A small audio embedding model, trained from scratch.
Data: trained on single English command words and digits, spoken by a formant synthesiser in many voices, 78125 training examples, 52.4 epochs.
Rows from block 3 of a small audio embedding model, named by matrix and row number. Rows with one number within an expert belong to one neuron, the router's apart. Each number is 128 + 24 x the weight over its row's rms, rounded and kept within 0 to 255. All counts start at 0. Numbers have three digits each.
Before each expert's rows are labels from the 100 clips, of 14848, where the router gives the expert most weight on average: "strongest on" is what is common among them; "loudest" is the band of the loudest frequency at the time of the peak. Only what is clearly more common there than usual is listed. The data: single English command words and digits, spoken by a formant synthesiser in many voices. In brackets: how many of the 100.
# router: router (model.blocks.3.mlp.router.weight, 16x160, trained with AdamW), inputs 0-159
# up: expert up (model.blocks.3.mlp.up, 16x80x160), inputs 0-159
# down: expert down (model.blocks.3.mlp.down, 16x160x80, transposed), outputs 0-159

# expert 0
strongest on: voice: high voice (99); intonation: rising (61); /m/ (28)
loudest: 500 to 1000 Hz (52)
router.0:092089165145152151124111094171095109147191127127142129160110131133147098129146118125099132136147099194148086136127123099169122137109106179174132120178061093129103155171138126117156111109117133128149157127159155115116150132146121196147107131092117136145117133164132105135108104135112125108131137126120101106128146088161164103123124132100100112119138125141107134165138122146134140153150094100103126105114118143115109099181142090104102112106133160118155124130111153139118107157107106
up.12:143146076083127188083151158170115122147155144141152116141144119156101124124141084142125120134162105148085149136116147128109141150134118123129152093090130115095134108127180174115149117113153139053135141182131118135136092126125125113100150117128116162186132108163145110082152132122147129126091184114132144115143129127143123101097109102112161091158122102138130120134107133119066120136156166131137105133138114100116121109125142147140089113114153166104109154118132093130146110162143139
down.12:128115106148108164164126134151101112116132099141095154104177117133167118093084124118149092097120121132110172113145129136125133132097130135141134109117147099182131161156162133159124118111146150166155106118132152130121190135185143131124129156130133147101146123151139115104110143143130089110158083105127115115130096151127109159100115130133090144117154122168099107141139180147088141102143131132087154121118121107100120129115111074159125157138104104114147072151153116133156053160124117
up.13:126138103122099149126131121120125121122120100115155104112105144133156136133126139144137097103138125171128110068090117118149133130110124094111150127126135148156156126117087105114106162160114102121150108139156130198153097175101118145108149138117123116150112113118104136129162138111103146134123137084171091117138094134108112104086166153128144133150127162144135146121170096107123150066113125104174158139140092179144111065177162154156139115143140095132102146129131100170096150123149164
down.13:103129133162130169104112149114130143116086110120131145147117149138126122195109121131109124151129159123154170144168139151100182147145095119107114156170133136116124147115117089083065090135123101126144127091124113096141156140109130130104105083126132140127135115159166146141118142088121136122122128158073109155099132117140119130136131078114140103101139117143136136116106146122103102077132174121105106138157118098124123128169112156131128143145165117118137162143043160153126127164147167

# expert 15
strongest on: voice: low voice (100); intonation: flat (55); /m/ (45); /j/ (34)
loudest: 250 to 500 Hz (55)
router.15:111107127163146144153117152092156136115094158094143162122117096122102159113121130167129136152085168125120150122149168105110130145118122091085159177102177148132122129173168108093155168163093145139125139099145119141154106108134084112143110152082166175133101152120133120126122122127162111145102078129165128118119127137171073158134129153126133116130095103104110125090124152129143122139122122142107133169126131107124093120101105106088134112145143119159104194127112102107134122132118113
up.2:136100111107116124113169117156150101138171133126143093142158087154092136094124116132148150111106144139120110166080162084144135154117115115123138125110117114194110143096191127083137151129192125127140129108139124103133172118111098122125169148145085112156128152120111094155090105144106116098122067136151122133128143136088127120158127135126147105181132117169134103147130108088166085111112150119138141130107139122136136091137140127113065181127110144143121128128134147139126130121151149
down.2:092156119115119159149118106075168153159153110132128101109103142134137136133116095177108080154094151119075162097134072150125124133109156115132143142143139170122108110113117127139155144113102154120112153120138129122057118140156144060118110108133162112088127108137111109126175156128148153132164171153129113106125116167125141139115160112130089158078082098135088113073108149134120150131167151158141106115130121133139146150166122119126125118121132154110129150137123146131132123152122167
up.3:112135142151130144143101143106094139153152121150120097111144116174115163127113095137122112100124115160153120097102146114110135148128128121127117108120123141135073130103096100107149109142122140176129089142166132140148160164138153137144144076101153109161178099104117131125123135090110117187152115102119120146141110105134111129120147138150066140124133081106123121125126123166098113146117141166130157089158112120138130121129150123108119075113189166130136162095063092170125171147144150
down.3:145124100120120135133133132144149098134162102161110074136141134117162153173178081123140102111097122110167121117132157122143112106147113112136153117130092104153114100125144110120149101154183109116150152136137140129184080127115124059149115141119121115121133159113153113159114129121112172123129073125142117076092115105147109148127155147127094142147136109162140162106110107174144165096171119117118112111128112122161109084135137177159106145167132130102118123141146095107157100112111154

# expert 2
strongest on: /s/ (66); /k/ (42)
loudest: 4000 to 8000 Hz (35)
router.2:094125150141167137132193173118122123096125140096124143110088143130174114105118133194169122111105132131114101141078062140108177113118136092119134151149145154167120127139147167086131118154137157134161133141164151148140095154103154155096126113094095123121133112152152160135134136120060124133145140114130142098097116130112167128113112138125101122120124131144110145121122121094086113118136108133148125146107112102133127120113126098151186117138114184146146140137117103081089108112125135
up.2:096064152120111145164056120124130145158112108142093103141127164129159110121111123104134104143176146110118144125121145104158133121106098139140125115144090126116110105136193106158141132134120123155123172131106106095107117129106177178115115102092122124109106124176096130093122099131127127150169111146142112123106136132147156136128130142129173136111171124153161130107156133157122103179170081163099124124142116105131148128117135106163097127140115155143096101120128088153113168120133169
down.2:152183141132114100164129161124156145135137157104107108107170128143120126175132124083088109145064127120063105065134151175140132102150090154150112175134105143105131100102124134123126113135161128127111141168098115122099103137102137139127108125113123111159124119146117143104140133194143139116112124140085115136146139138146144095133146140111111119121172141114142172125175120141118106158116115142137090094087104131164114135156164154104132096124086126123160165117120164134127134115121097
up.3:104127120112134134148137144162141132129081140169159126110107099099115156130166088120135113130126133116140164166151155146133116119116116101152143137097106151097081133067113141153091101139111086175124113116135144156157155089129109138153134145090119130157152166126147172102126115135100149138114075156154126169117087148140116080156112135140166120106133157134156118114156171139099131160143104115163116118140147106131108095153118113117137152104137102088113094092150122126113129132125055
down.3:137142125142138129104107084132123134150138116159131099122167122086186175153128152165157100151145125149118097094119143097145127133113126083154143090094118156152187134151161073154152122115096084103132136107123130138123103157139153157136109150096112111124119156129115133134124085116150118114118122081115101101165140108106146141112146098112139140144117118122149122143136138171147104099093134119201153156111112138151138138091099139131105108183129107086123106126166152132137123150084119

# expert 6
strongest on: /s/ (72); voice: low voice (57)
loudest: 4000 to 8000 Hz (38)
router.6:096128102156132162081126129162112107147143118159105135119099157147161113114127127168150103144104101139109100168047090093137119108126107161137123123165128164161093137160141148092105110117146116169138115086177125120146105171135118161156108101107161108139165099164156140118114142117109106131131141141136187151114116130143138140134085150126089175127138101101147096130117157089119126115124114105094136122119151120106154096132143113119137127139129133151165133173147098124110124173137133
up.2:125142066137139122124155139145105153131159133165121126143133116117095134132133097151112130059158125181118136137106156106116186141162114106116190054140125108146124135146173140108114159096142143112137120164125160125115101134137093121133146165097142147101117121118087113131154131118115141098158095145131128103112150099156100138100159096103134138107152120124102126139156123106114171120120092183156180117158116099104112112121106112139136143150128097143118106090147151163146113105114155
down.2:099119130113131134163112102118132141145119208129139125129122133125083163120121137126139144167085099116116119143153146156131131169125117114110144145142080124157115143132084083131140130091137101143121151153078129114157139149138150084115138124134180134090149104143134106150146087165123175121119088139095114151128113158161102175135158143104143090168113128097111104115132118141131113190097137136135135148071114089110136117152121121095110170070132136138127108115103150131127149132153147
up.3:120099147094124123129170118101149094114157116132122157122140087159175038105120189124135105156146139163093130135114089127136091126114143118088116146152177135125144121100132086121164128132149113106131134098103117168117091077139126136179126125086123121159144112132123152177145127127104141113141127123093150116136138150140117118117119104131099134135122135092132148124158149101129198134142191115107118121081164120158154120120128123118144138119130126140146127136108074133116151108141139
down.3:132092139111143113089137116119154134152167128107101131115133096137126137177128130132107135128124123123105123084169114126124097119098107129113084143156149107143088149087126128128148109135153127072127141097147116120079107129124128150156103128155125139135161154103136177118129145121165115091136151112119141165153142140142131182206154126109136112124092084129143145155122117139072112078092113127123119107171133139139119122132124084129139129164122161124163094167193142095133150153130160

# expert 8
strongest on: voice: high voice (100); intonation: flat (48); /m/ (33); /ə/ (28)
loudest: 250 to 500 Hz (47); 500 to 1000 Hz (41)
router.8:110073118116094146127125136166141125128142168161151089113157178157182112114140107112165149119160110159100130083130165133180125131130148103136115095080134107107124117168124177162153077120138088094116162142118135124114127104100088124166163111119113105157116109167138117110147131151115126118133149125093107120138125138138111160112156082140138097121142132139176103151099116146163157104141152106092132101137117109156127110118129149152099117085133148121113159121131117137127093162161143
up.12:106108108135118127188129115112127104151114091170157143132105173152135110115135122141165178158110117068110147080063168140151115158130158121148155141131133109113135092171199141122097139134105136121111153112121097140099165130111122098149137098117142145135118153119099122131130140138145183138140145110097105155144171157117120144107095127101131142113128115131158142123123125108124126124095113118104118121113114100118118124115131178173110132116130185123153103100148079115118089136121172
down.12:119169133122149155106153131125115140139080116144116099106175139102131122123098060123154127074132138096145065118152133155138122118135137099128119134107175131101156108101064147131134139151146139134126134155114120113132136150164144083120178143139103145127139120083109144136121139126130128133120129191148115130108106096121144144136097066160153096165128144105134102120158115134108131134106129160113109077175172081151108126131144149110125103129102119114146109149138152136181129143151155
up.13:151170104158079113106114115156072104113114142128129147082109118131103139133140168175138149114108159124196137141102119104150173132151131136113138149147124123101100153111105117125154131172128143141142128102122138121082115148141139160157116102099130125125166112154137135121100135115128085136133100186115136143144108113086087176105121105143151110182108121101118166127111167162131117152157152111116096134111102103068120125140118125104121175129138145122149121105145088096167116136142123
down.13:129126101110141118134124092097136118106182068113102120143120112144131104143117149201127137166158165116137123131139188168145082162108085102138108151114126153128132108148161126126161096125127144145114133119142149133135090070128101113139129132142134114077121124113096116137120135126151138127135131106133139110123157116100134135146099101134139142090153146097119149122130078135181120115143106144175126103125113125153162112104115121133191128123153143140130157109141171118067109134105187

# expert 10
strongest on: voice: child-like voice (100); reverberation (67); /m/ (40); /j/ (30)
loudest: 500 to 1000 Hz (71)
router.10:141126175129119091189127174096093134103121135088086114125172138119154174147100152149098083108107113106123105159145156109109147098099129148154136136173109120160116140099157148157107160116116121118077153154123140107111149114100160169153131124169144105117123147122123104125159136139113155115107128097077113162150104155107171114132125152147119131122105147151109156152126092141110134152108094113152139111105149138140100145152124119117081131122087110118150097129112157178136156125152101
up.12:132107132101156107135130135107102173128144147105164126102138136132106148148113130123102174130130150120092121114147113084136105103135114139140132080134097132072116118148095127088141105134101151135115143161100106127147151150142169107142137121121148105136163112157139127118182124131136093130100145155117127128128103128105146088149151142119147111111192122126161119118106132142115087126141229152157129094067144134132125113148148137098125122122160154129122118103042154150145137131155135
down.12:123109126086159130124117117141108147144101123138165080170154101167130109087124088104110145177150165125128155125131141096204117141115152101131127118098132131132142140058127109114099092102147142104154132140093117121079121200162101112113133147135132135124168159145124159141138125141161137118133141140108122099112145182152078107128146132150129108162164136138124124107115131125125105087102117121127099105175157109170120121097097145134175120096120133132129145132126153099129137124115117
up.13:132202184162154152116119136107113106096137141133127179138129148162112146114125130174123108130123125114122146108086134173149114154114132120124130184109093134123077142071185122105093116125108143080125161129166099146130135135121159152100118127145125145081127121172103118134135138112119120166170149121138150123136136104124124114138192121124118107131135112097099172138140129104115132129128135126137154088111110141123102164117121135158120140101116109090179115103112075115150127104097114
down.13:119169071123125082152148135164140150124143117088145133131155100126164126140159140162093139113161120167137174148155122113138043114114140152121143139131135103170150125106112165118160142098157121174123121139122121159124149085096128114136137122164139104161106116112146139099143099149111110148127065139097119154125128121139128109091131133075113134133064146156105092116100120133156134107117125139132135134128143186134120107103138092095152162140109158118099129131089116127110144138138151

# expert 3
strongest on: voice: deep voice (82)
loudest: 500 to 1000 Hz (48)
router.3:106145158105171139106133167137094093092134133137116132108114100138119109132135141132144103092094161108142110113098125148114091107158116124107114172181138135137141161105127110131144124116162135147152125103108161137162121143098134102114106113129126111137141106122096101155101171145104111164137130152161168138142116118142172203143159155137112132085115111125147110129093129137148097149178125105116177120092096131145136116094185104108099108147108168135120093114078158126126133156154154
up.12:122099149138141140085146129102131136106159088116127130159107134139097130142127122159138126114102110138142147127141086077151136137121152119149127130145140109102097149128136141137165193142147111080124158184076137126143128104124147135128131214163114103111160061143166112127109123088135152117108115124102125130125125141121082154127097113113147114169124169130119136123139157152092161094121098090123158086144141112105087124102118144145161164150111103101160150095159133124133140126131136
down.12:106168157103114131126096109150136102150143161107124143106126163141118117106130126131100164135097118143168168159102158117152112146099122101094137120144094126134150146126145132108124148145123130200153120133117150178114109115156149119113103077138107172145140086131122098091084059172164139130103127092096112146130143114145159102144133089129157132158097120147116135164064100152123118087161143122147140091105145134131151084128126099144137132125109120096128142138153126135149132114097151
up.13:086086103142145104112163143108138139110134104131122080134155134156152101167125113114180104134110155126150138122100106105141145107137145104102123085120144126094145104186076154142127116126173129155114146189143105155174122126163147108104104146117149102141157113130113149142106136115099175139150162108130128128130131166095095152129080086142158128163095105152090128132128160144099132102116118143111113124145162097110121167113128144159113117129086107145155116112117089117113096114167136
down.13:148178186127118132154119157111122143102145118138099150139129087145108125151134138178112102137127120137132175151145154116148143157118165100140128180135129164107119125130128166107119156123096139142164115098164155091131073126154111137132101157100131163112093162146119136134152115123131136102118116127065110135146155089139115140089167142095140137132147106136110124109122093128142121157146135113133077104118127103122114118131127087118146166114105115095175130117081168121109092139097062